{
  "model": "contrastive image-text model",
  "image_size": 64,
  "encoder_bias": "none",
  "encoder_parallel_block": false,
  "encoder_dropout": 0.05,
  "encoder_positions": "relative_bias",
  "text_encoder_layers": 10,
  "text_encoder_mlp_ratio": 2,
  "beta2": 0.99,
  "eps": 1e-10,
  "lr_schedule": "cosine",
  "weight_decay": 0.1
}
Rows from block 2 of the text encoder of a small contrastive image-text model, named by matrix and row number. Rows with one number belong to one neuron. Each number is 128 + 24 x the weight over its row's rms, rounded and kept within 0 to 255. All counts start at 0. Numbers have three digits each. After the name is the row's rms in percent of the matrix's.
After each neuron's rows are labels from the 100 texts, of 14848, where the neuron reaches its highest value: "fires on" is the input token at the peak. Only what is clearly more common there than usual is listed. The data: pictures of board games with random positions, seen at a slant.
# fc1: MLP up (text_encoder.blocks.2.mlp.fc1.weight, 384x192), inputs 0-191
# fc2: MLP down (text_encoder.blocks.2.mlp.fc2.weight, 192x384, transposed), outputs 0-191

fc1.139 096:098132166106160148118169107097129157113186149097115130111085139143152140137152113138146059139113141113110090127144100104153118145134077138146138128164137132128097154149145063128109163160128096124155147119133135106152142071133124103162167120125143108137160146160116133108119126161151135122157086107122087159157172062122131159134140125155127159166127126147123114137126129122103128106117141128126141075151146163146139141180163134153124087165128139139115093162155155088117131077125096133111083106124110117113135129139147122117087146128143101148145112153128124134094107132105130128
fc2.139 109:135079139109137133128100124124138128172130128150136149150123104099152052123116100131123159110184072112149132135093158135161169106131120108115107142076142128171116108102122144132148155122166111122146115160097129162137095055107147174079133132130137103156120137117145135164173116139104126134132114106086168115120132136104148095124092102148128148130120112137158106110127095104137077105105100135124131129116135082127103124141126171154159134139132149112124124119146095140141136130088100136141059109118089139114138111099117116106103141145132102121146148127111175162119176113150114116
fires on: "draughts"; "white"; "stones"; "10"

fc1.106 092:152112139114097134128122155101100094106171089100165150122147112169157142121127154144125150142140120135127166151152143145107094111119080143132139162121110126122120057113110080173122164125132111147122119147152093108110143106137142131177106135126156098137124130134126075140130134099095119110167124151121150081126129099104148123173159133098076089132137144154083145164112110118146150078164141111132133101175152171098138184093160137114136147125145136163116143123116125125119169153137099085096124127118102142124128114151137087123112102120106104146117134143108167091112153144139134095
fc2.106 101:110150121120144135165146150145137118140168122120165156135110134095138192145134138134115113154130153099094103152088094133111114085133171142141141138173097109110118163147149106116104123110102112074130142128150122113150082111116125092136115066161152160106128094155065154119126141091148116152137112147148130153142148109131115121143155128117127123143129106177148122095155137169100143123116129155146117168179121133108123125124101132085195090145109149111101114166128148104082135129123154121093153138137157108131161136108129119111109148088104110114154121107161127152101089129105126180
fires on: "1"; "2"

fc1.357 103:134128160102149123148175120104095106136141120159103128113129143109108142088135099104144089123120117093148094116152148153129107130137075105100110105141136064091087124142112108132117134145108161111140142095101137119137137100134159090188141152116139070104168149135161109141117152139116155151116159086150121134084129110102104147118121125125143148107124134123108156156155132068119102098139121102119138066144137113145126145141131147158078129107142116116172158144159147089133108132103131132102123118101069084145169139131134105103144140138132147143106102186133140140146116123083103105
fc2.357 118:116139122175175083110134101138128153114125114158125162115136146125131141135121143131134123114105132135111092147105111110113126148154105142098094147154132158143113149133102119140094114124138139129154107104092117141147146161105109126090125085136115161111153109138094141123118111112151175124117146135157115118149131149127120100147131162119128142084175079104180128085090104157102152161089133117168097179117132125160170084147109130139135157174117093122084128136114087136159094130115146162152149140181110144123132137147152186144185111097116145136118163106145118168086167116141144128
fires on: "11"; "10"; "12"; "9"

fc1.198 099:146121172152116109129140126103136136123133062142135122111122081145117135062141148135125119125093100145161133138113129154092118094078109123095161136116150116102114115169159115140106161113152119127134098103127089127145118143153152123201127142116132094123160138106169081161132098116137147120162127062123128118140089134112131129126148134121144139114128127112078127160113049108139108110139105084156151127130128143126104148124132105122144142079146121139133138110102127099117119089121132090094135136111074144107088116146096099104142123122096118113073101141118124076111156112141141140
fc2.198 109:163112123101121111143137112104130155120134164120143109162121155142137107113094087143133097147132091115157105116116154134138161098078159111123099124092109075122130147126133094092164126151117154160079131141145132164080149120146123135169210097122107098172135104106133155147174130105121130155114148101135132107105117138117125152087120120141150154111185144112119112135111105118133096099110108098159151144135130169126129168152154141139134109122128091163205151114129117127126114121113132141135135126108125121095103104117100119093170095099133146125102097161150160112097143088153121131
fires on: "4"; "6"; "11"; "3"

fc1.299 095:137140174092087130163127110128127128179125087111168191118100113130117083119132137144097139147142091142142120148136149147136142114088131094126137130101159135113112119145129095109100186115161098085140125134141100105153144108154141120110142138123165108127135182113133140120125132155123117156117131101128106131114106101123120079138099116172128146139139142105121121205150135145133065101173167121154139099133093151109113078162190128131119119139133144136166141136113168123124104101092133118152102132094094107124131129123129119103101111121098123123104085115090132077122144135117120159
fc2.299 092:048165104141121149115099168124114110136149138116120186095163131133129133125125150169150139116155162095138140177087134103090130118167161121149145154149134172174121086129096130119118123130144111145165114100129155101150111121143113150145100081146138172150071119160137121099108134152138123139142152136111163151143115118148106174141122121113127094111123142143103134111124117148134179150153122165132107076123123146143131103113082139128127144105121117095117153101139109161137126168160122130143105135177132128102157109171161162133128142103114112126157160152144112116160090138146113082
fires on: "draughts"; "7"; "8"; "white"

fc1.199 076:120112127097105130122142113048120137144143090127093135129135172144108112118150137122108106126091154101100103160134143126116110124109084075136139099111127115080082107157163093130131168122134135079108161118135099129134140097145118137167182149136141076126164168140155152122121154152128100090153107128118105154106132083135123095136100128135106129130116138100094151154089115124135114106173101083131123084138157160136102118165116117165115126172139161116128130122127114094087103109129108094125123106123128104108127103122105105074113134125124089121112091144096098091130117146103119140
fc2.199 089:154132103108137130150135109128191140147115084127114157138140072116117102129161131130138163107124128146187131117101142185170142123109159071117137147113154150108103136103112112144121127116169126100145091126103151124139085114103149116101162087108119150130141152172116104130104136138157213129087127071137099132119143148080118120151125096164141175119128110095134151138150131118093091116107118137150112107152132150140135126119130169167103101114124136125169129142154115122128090134104118152153108107116081088107146146140126098129098121112146156144142141141120109148142159145112101163
fires on: "8"; "6"; "black"

fc1.229 106:131111121133136131130158115093112101107126078156108155133120134152150102117141110123132153133123134132149103161156148165101093140134109105117137148122156091106075112132120094184098142114143136105159119131105124136125126128130153114172175141101134079115137127153137089153128102119144116116137107150131099098090145103075128086131121144142126094130152109108077137173136069125116083123151124072138121066132137116162098102142110135152113143146120126098136121155104108119123123153116104106127123092140147097106138131121088094085112105122106144094065125152110126048110135120134135108
fc2.229 066:158112124125156111088139173120177190144154174138125124126157134102134146090131094146120106132141169143142097110100122128157141114098169128113149160098103113114120141169121122119142108101093160129129158141153123114112104100140112110123143095132134143145131106107116152121147094052154120142098110101140152124151127163157166097101152117156179171134128151126108148125128149074143143169109137102127139167117104177123172143164113151093129120142150085135116128154103094133120144114152149161151092155141141114142114162110109124165150132141156123117127117102151143142150122108135126195
fires on: "noughts"

fc1.56 093:107156136143123105096132129108110103148093124166098109157156122134117068088095113146112130131143110114183138146123194142112130198130159093119113120108164135121114109158109123174160147135148134124166104102113132178098113141121137130137148128114122086173128145121134148163144098112133115136118142137109152121114109146125104109072099121093145129107126084140123129142111097120144094171137129075104121109128130132187088115165101164168108149162127130075153154132124099127109103132083123130138135134155120149111129138132082105088151122126138157111085111144118139099127124121138085110
fc2.56 116:125097146112123116126109138162100132144127099108138143184157119144193120133093144109123123122173119092109163118119156137111135083128101108128109104135059116133101128102125130172157162140157109105120113154108149108104119114120129155092103074114107146128127099151094132119188146094163116096113123133143155133124132148092135093146104117140127101149164137154157105088122134143113118110104110132112164143143145144105124147164135170117131168147108120122089117124125145161102206156111115124111102150136144108144126097106150119128112094058119105112133126128137164161155132119109107174
fires on: "5"; "on"; "20"; "19"

fc1.186 111:161126155105130108128146118104129113154131110145099146142126095168136066121128110145117160134140126125174136175126174133158135180088138077144208156113125110133087081115120105142139174144135127130135077145136140134122152129139168115142150117110140140146115148156133126119157109111147134119125143181123124122096119102095103108094097102105115139139139098119096121195121118119113090101167076070123134099131136165145124101159132138152114123135111114122161141115124150135103120137108111110150132092114089138103135134159100104134123098121117153114096104117148142072095142107143095144
fc2.186 104:145121079115112141130070117096170092120119104118107130122129102167161125138156151135128182137141121115161117121093149118135115129091174126126175091094082094138118095118191114170127112145146083164140084133138126139122113087113142143163170104133129117129104095116143115129122141118131075132157132158095175142119160106110166115122147142075128119148157142151063126165126113137154115121142111135100129101193116161125118155131121107138113144114120141104136080149128141107130145152153092110119095101092143110135158135143125094086091115111125123114124121106139136113114126119112121149
fires on: "5"; "6"

fc1.308 088:148131147112115134174105153093097090138151098127143148169153147184132118124104142138162169172137139158117166171168156142129129091135121124139134182082095129121137077117084089128150108113136134132098109150148152120094183141127150136153140135131124101126122126106138077096137138127084120124123125161133152059081109109083134111110138136096131086136139139132094143176127115125158143088138119123119137122134132186111124157123170137142116126130151131150114134100102133136142151130137128083116124133130123119120135125144119115102106083085100121128084114155135146127162193118116141127
fc2.308 100:127157138148132134145119147146136142173167155113171136142119099101131161177135089137111078122164133114071133153126083096141110095147154167164106130135077100157129127104146125143119127107121119083151151130137128119107137115132127117128113075125173192126120119146087119098159113134115130113118106146150141122149123124146114122161143135129123109158116123169162116131123162136119159134095138169115102164117109097114188153105124135108145152110098142139112107127111118170120133099153153133096130112106115129135120118115162096111105158059131075155182132098154142140123101140091143161
fires on: "black"; "in"

fc1.101 104:150136129145143136133130120138159144091093125145118125145135088138140123134153128158124167182133138178134120119076121167080088130095158130162178129110165137154157112151170150124143105112150152141132085134118091160120117173137124144142113146141121145150126099099108123159133139119147137114156087112136129096150129124136141070116152179088128126127177141088087121125135069143124142132126115132126103150107101123139138127112133085111135166098133135124138119162130108140109146133154103138143133138131111161139082123161124113126144063134104175096073148113144101088112144172160161112
fc2.101 115:114147107164120113119120130170112156144144105151178117174129131105103134112107131128133130092096116103102132145124106112136120093165071144099070149119133150161117104122100147153092104100114126077157132107094117131124122151105121127078080116116166134139116130135115147142154107106128152156090143147148126117097102095109125108141095158105108150076086118129184130123122133136128153151098123139178112148158163077140120125110113115093166106139127122101124157107083102155160096135108165111125161108123102111102126133084159128104175160114163097152147149128148133163119143126134147121
fires on: "4"

fc1.38 111:147133153121117125126095135110097119147135086119130157098061060148122115093131124096140131139132092128194144127117144137149146111075121111079154139112131099108119084114151106180124150150128098148177137126131119120148076114163162126165136151114136094133125135109177081158133093090126106122157146111127131123118126117093133127119116099104122187132128119112106120166095118096170096087139125089120145095148119172130125120128147136148102137112128097116159117114126161100107127131117125131130100117093060122149141162135082098102110117128112131137109107146133141101116150097128139141
fc2.38 091:147111084145135122159135122139116115144195162101123130127110158125092148135155128162088067097124120115072098128120122118163168138099149112112170102123124096111137148093140118120126126204116118138118137119140124151129149109079086125148175136148133117136109113093155152124119139155113118093154138185106136133129153086115127128140136121129131174127082134121112142123078118147127130109132112134141110097157106140132155152144152088099105104130132145163193085124110199112110128136170118135156114122113108116137125152130122167132131165181115118124114131131119128135098164153126151114
fires on: "6"; "7"

fc1.125 098:173115130100126140142165139130150138162143114155105140146133111160144121119141127157089111139132114108152139115112155102126085153109137107106181152130143134121118113132149115147116174136145106068139056112125090135133120104149166120137126093101158125161159123153132120144156111106176130131129107178141126106141122107090147078099100139107126139139150106142071132200054097119143130124145106071125118110159122154130111133164141127114141144153127145121135144128145135125140115110106100086123115090124095167118119121124084060103119081149115142113110112118161135110122128140140144123
fc2.125 071:161158161133131119079108132141169133141131081130096102135119107163118120124160130149113150138132145142159123129171113136202135138118163129114118119106125110129165112136111112119168159119101155165108163109106131160131156115105149105142134132157137128143133127122154143135116141115122143133112110155151140147169126067159120118091104121123219134158136138164132136178115146130113142107170143123149100112120149157136117160130108128137118134072159120128170110178167128086125137090139099156154140096050099117126103149152131141119115109134158163168127091142129115136123114152130139147
fires on: "4"; "7"; "8"

fc1.188 099:135100149097144178162115132114094108086127120113108136121120103147143121126128136107139088124146108139115135103106144129149050157119097087085118128164108105108083136124114097195122113150149105096133094139155141115145101110136120107155171117091114093118162119138130128119139110084151125142144094110165107096126142119076147065142162102150152110159155144128116109132111112139121098097125113084114142114129143134122102170150151127101102122161105108121150102131114172107144145137118093085084092146122156095157134142117131114122121087125111136132112141164102126107126176113089128106
fc2.188 114:124100134133135095098127129138153113135118140183135115141180100118127127066111118092117155120165153085121128157103167144134135139152167145121116119113148088111121104080100127162110109079121126088116098129116142150099122156067170138084090103114128158153137102134094125187137112070139119110103138109136132153119122168132121119135106124069141119139130104133191132096163137116098128154114123103138127167110168119137112095144084133123140183144132136086103128121125122164125132184125122133128123155142132145137151139107101109124142135103144158137110159123132154170140095131134121144
fires on: "4"; "1"; "0"; ":"

fc1.374 096:148132152127117102129122114108148113145141090160110121151125099127136069077121097152108101142119097134180116143100151139118148134075120075113142151098138103121144090126121128118151172134158134144149124093087123150118143112139176103144133141109177104178131161133124137156158115117132141128130147093128141151156096125124106112104104114091147120132123085144080135161144076107111112126162145064131125112148169152126111113146141145158128129092146106126149150120139151117125096127088116136133129093086085140115133142137076084111130123114123178103076108116140126092103152150126093139
fc2.374 109:165119126098115122108132137115122134167113136147098141172143126161153127116113099086116139110137131139125178097170169141111135137141115137136157110119057107131114122095142128143125162141134093154111143163155141118107148102151144123170150142102138108170117129136147096136131121121128110136151137125123135125103120145116145175099111088112143094154133138162100136187167129095158124093118127114139177082149152167090098145114147163122122131112151141157130122106128146147134185118126078106123102118079156095106134114144105096144120124106138094166135080169132163089177125086123102154
fires on: "5"; "on"; "a"

fc1.77 096:144094115138103094122136139107127136112109052149088141105110081150100109103129110093150111145135127134142119124132120149147124154104127104112146105134123101105097140139162118159087140114140117130163120151140102136124100133113127106171123175105113093103153145130172092154122096127103130111114145190100099110111098152113098117082121131082140131104118102128103161134071088094158092132125090072142148098101122150138103096130102105102128161148142117118100122108120123128076125131128113143113136150144125107115133116154097069116129112091093130102092124185129145095136154110127130157
fc2.77 085:141109107132099091191131079108123147118112138119121131130093121124121121144121091166144078122129109095154058120125126125124139145146103094122151093121107052093124130085113095116157107139134131134141166161127174183108121118129150146146156133107069077157117119112119183118136124130172122117118121148135115158137135147061101153120131105147132146129153150080140125147144105145107111105156130100151139082139090159115142112134109107133105147117109134110148155148133135100121130133149165160161117118123105118145136182135138099096116126150121161134123165132099144151111091113118118125
fires on: "11"; "12"; "by"; "13"

fc1.369 090:130157134095143168157160149143130130134141116150093161153148122119133105104131138145106100158128115102143141140116162105152108146134135127131128127116119113136108126152154091133115193113122096105136121081133131150148152094113141114156157103140151103157189147156125128112126113139146106137129115163123119120144149109156147082112077108175121117159126124150115138167065115109123111145175091105128134117172142152146097140179132149168142111197124137147137095149173145095148104114111102083127140135154132101089130091117117070101104109127115113079117088110149110106146144133099127147
fc2.369 102:165141177139153135098121100109133129150143148193116100150142097100141098145146120150176137132121124133131128122124154149165141121100187133142099149132109143173135096120102132136167109132082129174150109105081151149094138127150139126108101159085144153146119157113134142131137170116128132142108125092161157131162144119156132134133111133120148134134130087157153108120163134145102151076131151167130114138068130159137114112112078161153122146077124124111166100156137104160105121121111113144152142072098094177105098163135083115119102126121130137141119145102123106145123102155164130127
fires on: "8"; "7"

fc1.146 099:128135134117152134177109096085091127104121085121137152090089122112104114115114106112153125161141098137150097132126121136151134158097098087103126132119126105096116127114153093162092145130126116158162172140101118125119124126156157096149163180122147082115142100117144149108173108123130108135114131117142101135093130124093111125103127086116169177143131097122119111151103121130141075086101150114127138061150127171118112120178178138137105118141095123135167123147137139101121111144108155139128129131109083092128168138144066103112138115131124114146106106163133128114141186116107097146
fc2.146 094:106137082171128122147146154132160128127167131154119121108110119151115168117151102151083133099095137128118125130134143109105125137133113140113165073112149100094126147117194127147113093120110163093112148075135110154143143140036121104165142151134141077118132154097131100138109130150123089118138166162132101134103110117090129169126124170143160134114102106124094154124145119109111152134124070103151088077149124104164146132126127120115162135158158129099124137127108174115102110159129147096143143140149105137124149108118183108123152158144120129147161111143153118129103127151138155119
fires on: "8"; "9"; "7"; "grid"

fc1.123 094:119114162114120113132194120109140139139140117140120156113126141117143097101117127080149109139126135128141127120124126146138120173119106108109151178155167133119090123173152095132092165116128132136156126096093163152155127113136137108181164150120118127100184157140160125129134093128160165118141141148099093127109140097057132141136104127150137153127121091120103146144075115106124068135126120062145131059139134135157121103154122130161136115168107108131113122147136126068130100108089118118118139123154115119083114136150113082142138121108129104113101111123094148085128166121132141134
fc2.123 090:165138166136122130144123145126140176120142194138143173123121179099146136150119115131145115121134117155116120086175101086135147146136093115155068145108116116175140131130083154105134090130146128131127173142098131120119154127115130118155143133144108138128110137103126147129127118143125142160113141117128115115147151124143105123129163134157152171108139088141118115143134150123147129120090146174155154151056131083113141140092197120122126091097121124175141121113134091141170091099122140170150124114101081151145111160081115155144110126149132100172152135111101115180129151126130131109
fires on: "6"; "draughts"; "22"

fc1.325 089:123104151114121124131127136122128101114118070142071134131145102142133084123144102140156121169134127107179146149130166153118133127103106096139143127131166100123094081110150106133142200137148164135106110115139120127128132160134139141193139126104110108112120138133150116122114140109112142128107118125115146091068123106116100102098093115111148090145155143121075133168139107074127108113154100106119154100135114168141110150181127131147073155076130114109170134133144151152124154115136102111136093109137096120137126125143114093086135103076127155116094114157136097088131144094123104129
fc2.325 083:100128153105139156102118159153136164156127146123143131121117109145118132117188126138153103102150138111134102152090136145129122121181108146116112130120120151142140113171098109127151118154155121128105101109135121196110114121139132161086128098176121148165139086123114107144110155101142149148162088131096150130172123111080191129149104161146147141123138173136126113131133114124128165181107136129099172163093115122168130147138115122148127088136119088123109134131095064123134150149188123124128101146162114122108110094134089153110125134096175095136134152107170123132110126138120155158
fires on: "6"; "13"; "11"; "black"

fc1.162 090:150139140134132118121156090122157141131124123152094129137134121110129081091122121126142118173112115109182120136086144176125180178066131075163165169085164131124109083122123130131151179147135116144148099122106128141111151130146159117154126157109127082151128154121112129128150093126148134136111125116138146131138125096117123142096093111123133150139140094126085124176117120124122106108163150062115126111112160177134135108164130136190106148080121123079162133151136147125118117130107099119153122101100100146120120129135086124149109108135120153134109126095130140084084108132135092147
fc2.162 101:122105135095132136112130132061090116151112146120145170123122116184130154112125113136100174138147143118111134158162147143113137088147163126111173105105101105121132100121178098106154176157156108164102095134142139143095119094124117148188147100151128097145100115100162101133103141134116082100130133131118172127134118130124134135110127116117123089175108159125075135159129107114170132135166112137108144112147112166125152133125131131140114148111139169151083118127141136140099151103136119124108117168106176162159127102123137079094104130114086103086102114126120132078131137135142116168
fires on: "5"; "on"; "a"; "6"

fc1.3 090:131107174122138109095138077116155158149148117154118160088092108129095101093113103093127117141128110123166144114121147163123156156102112096099130118105200087139118113152138118145125155149133143128154114114107121135163105092131180125172173177131153097151157171108130096136130113140105123126128137080101115145100122105100129145123087127133183159114114102140089139157101106073138116125125117099123129071150134142143110116133093134139116107111131133090148131130118091086120093111079130150142103107102075144100115154159140107108125140141139115144086096131109124110115114121139124126
fc2.3 100:127100170131136128133136139145105123134150149152146126156154159132142124151120125124153107112142138116098131100138109148161127138150111140125059123176104102126092167098079131170091107142125158117096161154107128116104127089103133138096079085130116189109136109163110124097128136125141169125121118112136105118155135148123119055139127134149158113129146124128171136046107136147116132136106125129131134182126113082117147152146167132134159115138120107149124115141137108133142154106099122156136126110105071136138102128080136129111112152116104096156161131154143140187148183122094118137
fires on: "6"; "17"; "16"; "draughts"

fc1.183 115:157128187122137136141127098063093118151140109139146151103106108127143096131113135114139132151149073146181114153136134136149126138096121130117125162114125091138104060105111110177137145175109099151165115156118128110141136111159174115155166130086146096104111139118141115145139086119120112160132133126133117123106136089067121087133137122105125169164140120152114115172122133135133095076122138096154136070145125152111128105106139135153128140097119104118147108148123127107142126113100117124117131103085090128104145134146096098096110115107123097137118077160119141093117146096081113097
fc2.183 094:105117083145140101096107143105151100132120122141117154084123100130082159061149138095109152071101135118128124149118139116101127131138097140097129077108145141069133134087143101138134102149129144106119078122121115127156084140113131087166143151142140098151156158103175104134084150144140079136145182144130126187135108135100140136161142145109132129092083112137121160143098165083098105136151119122138138107156142154161119156141123099157130143121160142099132151136138123103140110136130131128160138123149158140153167153121133129112181150143136120158130092142123131138154110162137132088
fires on: "6"; "17"; "16"

fc1.92 084:137116116137122142143144116099131108111133113132107144125168133163137097106128145134167119155098136143147111150128148167128160166099108098151169156122137132129142110122134104133123142148151154175137171138153117147133128163157126104124153169079107070133105149172133132123122134103116122067116123167114153124127133123124082169089123105094087109142146117101097148162109110122151137080152131072099137066105134179140138118158143147143108145150164086152080130153119133143102151165134108114121137107132135109111121102142042109119132102102103130095101131158127144119133127113111101126
fc2.92 076:150132121115093119119140158133102148121154092111123168154115123168103138118157088142154118140149165094111107148136154154147133145128136121093124110119063106121100125141140098122151165100133132129118138132165119118113123083115107161095132087183151132131102149128119092141122152134125109122142086128102113125118119176049162109115104110133200161112113164125090151162104117143131134171101097101096149112167108160142146149156131128116110102140133097153154115107099121119150126126150114113109100119128093112147164159143133125165099137099093118159100118143159148111142137125165142184
fires on: "8"; "7"; "9"; "6"

fc1.354 095:104159126124095145130125127088136141158140124136126122124077083154097118111110093139095157147121123101168144192133136144152139122121142122105139113097126162105118094160156101121132180128120113108197137115137121113138122134143132149163148140172188136108161167063123125145116136120119121161153137105121144138128115105137137142115087112137179131132082116133102155152074140095149087136157106128145144097149140189116118139159105108163141117166138147108129158090125112095109112077140117129164122085121133126097142133149124118116114137112106099115129065141134133099135136119102130153
fc2.354 097:113137135113151145105147140140150138157142140151114098114185155117100136145146114141142105095109144131099147113102138099144151152131143164158111167167111140160163114105110135125148111104140099125152138103127175129147137099132129122089110125135189159140130150159132152095094149166101154133155149133135148129157108126119161126150094132138167117145120100162136163125141115166105165097146148170123135165116172069130107119113130144151097141149170171122153095128146085132133143116153085114127149070113071111146118112136154144145116142146102098183137167142163107129178116160125135125
fires on: "8"

fc1.137 112:152097173121129117127171139118137101124147073138150137140168107152142082098112116134121111182118137140163129139124154189119118160126143091146163163165178104135094099143142071118129179158103122111122094133116120118104166112149141100190163133094135136106152161113136121130153101147118154138129121119126147124118128097106126083135108127109130103128138106115113122161104066118125117095143151086137130091113144150130150114107122145146124131120113121132142105172159130095085133105104109120114140061104101102102120114162137094114116110148117124121090100151124125085099135121126135087
fc2.137 080:117100132133122134147116137117131116105119188109126115130109188139128135081124093120165060117121132156144092106137126091099196097153133105117099086117119127130124129096101112106151147135195133152123151117136122152106076110133126150155113130145123117178129140139083129138125178147118155120098093103147113153141131164205134133113148138167138106125097146076077117126113137107138109120148178113124105100070116126157110157129127099132112093118131137118149117137103098128148114118109115133114129140143113141171118147124133121134120136105157142160131138167100129116112099161127152171
fires on: "4"; "5"; "on"

fc1.115 105:147110103134127110127128127124159129118103102137143105138145077151173102132098161157135155167146100151135146150104151131122141085095127103114167134114146105131130096121180141142122124118136138152117117173119122143103117135091122180132111130088113103120129089110122130155151084091113138105126104139092144065127094133143129109135133137069103092134140156129087082127119065126139117112112094105131113108123110135115137108116145101107153176081105108118101108113106134168122168158122116100142099154121137172124103107133129117126104065113081152113092158127116146096085168117147129136
fc2.115 131:135136164146179142166118108142123138102154131140128165132140143099158129186117140124120094153157135132124103118114065119142093144134123111138113154151114144139111149150113129148110109132114118116152142169104129121135142135161130092110134111104135143126127084150101140079169118126150129173131089113142103170154169094099084083135145172151146172150157128133166074080123121185074136159097152160128100144104116126137149107146134122114149093159078135141144088165130124100126134097105131152106123111113095095102139162140138136130103122111134106150164135129165116149118120149095121114
fires on: "black"

fc1.82 083:110115170125129123153157119083140170121129125113117098102143128142151127135148154120129088139114135135133102117136123132074091123107083093131178117163154107130070147167130078182090133113124126094156153115096116147144138139147125130220164130110120063108154108141127148154123121137133160097177147107128118131138145132138113074143153164122110154114146111136095120144147092106117098114144128095159128066169133119131125123133121124126157116130116137138120094147123117092080108118106141150130136108122118097090107103144147079079117124114126086113131123139108118114111140119131150125
fc2.82 086:115117112128125164102048132122169103139158165107148120164095153133141123157144112154086157148144170112115121172158111070103122129135164142151141133077098163140150105140160098116130137098120127159133108100131082140135149140125108175129097124151134164158130121057118140117144147146087098134170098145123150089147150103137133100107134147135121089136126127157101107095108121137156129151114128150134148161091121125121156144111149129122148113147137131125097111110130077105175179141138162147139112117127111136109138111146087165094131138154115084115137155109140139125105120091109146144
fires on: "black"; "3"

fc1.324 095:126115158145122123095157074106126116158110124156095125110140126117120106098118109099129153119132155183189129153144112146125097180112121146118117162136116133149134094139101128156123185148132109108194122126148137099153109130103164072164153135110146124162156141143122109146127099113141166150136143082114111176128151123088123164135139143127159114121107066143119123133161139135099094147129118067159158132120155135141102099130097145150110110190143169132128129127123122098133104078103132128110121104123148111108115170117101102147134146103174108136115095117131117115156134113096125153
fc2.324 120:129087105144163118086115123162149118114073129156120108132149114130142123115126139119132132100157139126115124114086103087101135089147114151126067117135124155128150131127111190150140096116144098086152118142124102135137146161134121125106086121114111172132153135123074131121122105120155157111125130117109101135163112158160143102160139139104135112109143089116228126058113132164139121187106162142122152175092147097123122108111093131139140129112142119090093130144116081124126127137152116121147138125153099155139104120123125124151130110111110122142122186119125130189156123123137145119
fires on: "noughts"; "17"; "16"; "board"

fc1.252 100:147127144124124139135156099118130128147115084143071130133142112129138081124103102147130114155132104142185136157118170148146141192122142085137151177107134114146108095116116082150133193127130130138171129127109135159092166131114158109129155155117139089148154146147137139122143093130156133121128131166116125118129129097105116114079110097117168151126146115112097123156133077112122091109154106050133144097128131172134120100165140167165130143140137119116137127155126121124132120127090089119139108100102123109122122146144085083118118101133121158115082104154131136064105140124138115149
fc2.252 096:114094108127158116110101102091145084104119134154100125128152125145165104130127109126143135118133161094140116128093136131150131101151145125133165103080116100139167120126175099129119148101147134155124090142114115154106100122109123128216120107134100137141129091111139119135169146103105087090121121129130131136142144175125134186121127121096131101150170150132068138192163104140083130099137144087096126125105117158141131165101143127132133142124149112148099125129101127102128121167140135126132116159128189096145138121126082109117119100103099148110107135096133115072142103129157146169
fires on: "5"; "6"; "on"

fc1.303 101:144089155108132126133157114118131116149101104147133126128117111147122064128104108128116133155130115168171134145137164156127162141077142103114168141096124090131115110117141103105136208167140108136126098147130122132110132114117139130143151149097126088140165145099135105111156086138142118104110090130096144092114128130121104133101108110116137125142132119130087136172071090109158095084136138086122147079122134202132098105146123125128101121109122120112165125110117133134080136103129095147151106125099101133118106125145080100130086105138097138103081105158113139070111109114130132143
fc2.303 107:155130097159146133140113119114163124116128082119142168103096085104132137147124146160141161154108123142131091100122096132152123114105178133150185150096166138132155134150167106095112130109148104159151091156139090165126160126176140116197122172149129143135121139103152136117121101136137096073115139126129113126148119150176128121140127139129119162097138119101097114177122090142134134072140145148142094132088112128131140093097158120104134127074104163178121114129130134139124108127098153126128139102137148136119112118159128082147123107143115120098113106082111112098113124141173150167
fires on: "5"

fc1.180 081:125106133176144137112154099129150148112112108145120120141125116161095136087156128149102144168090125138172138133096149145072119156089118133158176116121156133161122104170124142135106144119152145130125101098124119134126117157115132124162115168126160104135158126080109136142103132149113146108136127134135127092132143114130137075092113174119121116123158135100073169141148056115157126116176112109153121112110118133146141081129141099162120159112180172111124136120131140110065126114127106127136142088156163094109096100156104103093148086115111157114093124115133090101130134114150138146
fc2.180 094:129138126135087111125079148131064133165133102123220116131108117120139133124086141095166127119115112122123161117121113117152175107100092142138101136125124163137097112130122195160110121138116123124139131117120123108135136143121118143122092152090106151125136128135113156132139107106155119146117188134114125171118087125059117123145116136125130148109089127137167120124110119131162120131103134139148133158146143113112115097136149119103166127162085130115168160088104124181154125141116167134118155130120105112121134131148133168117157131132155083122153161153058169147117144088130161119
fires on: "4"; "7"; "6"; "8"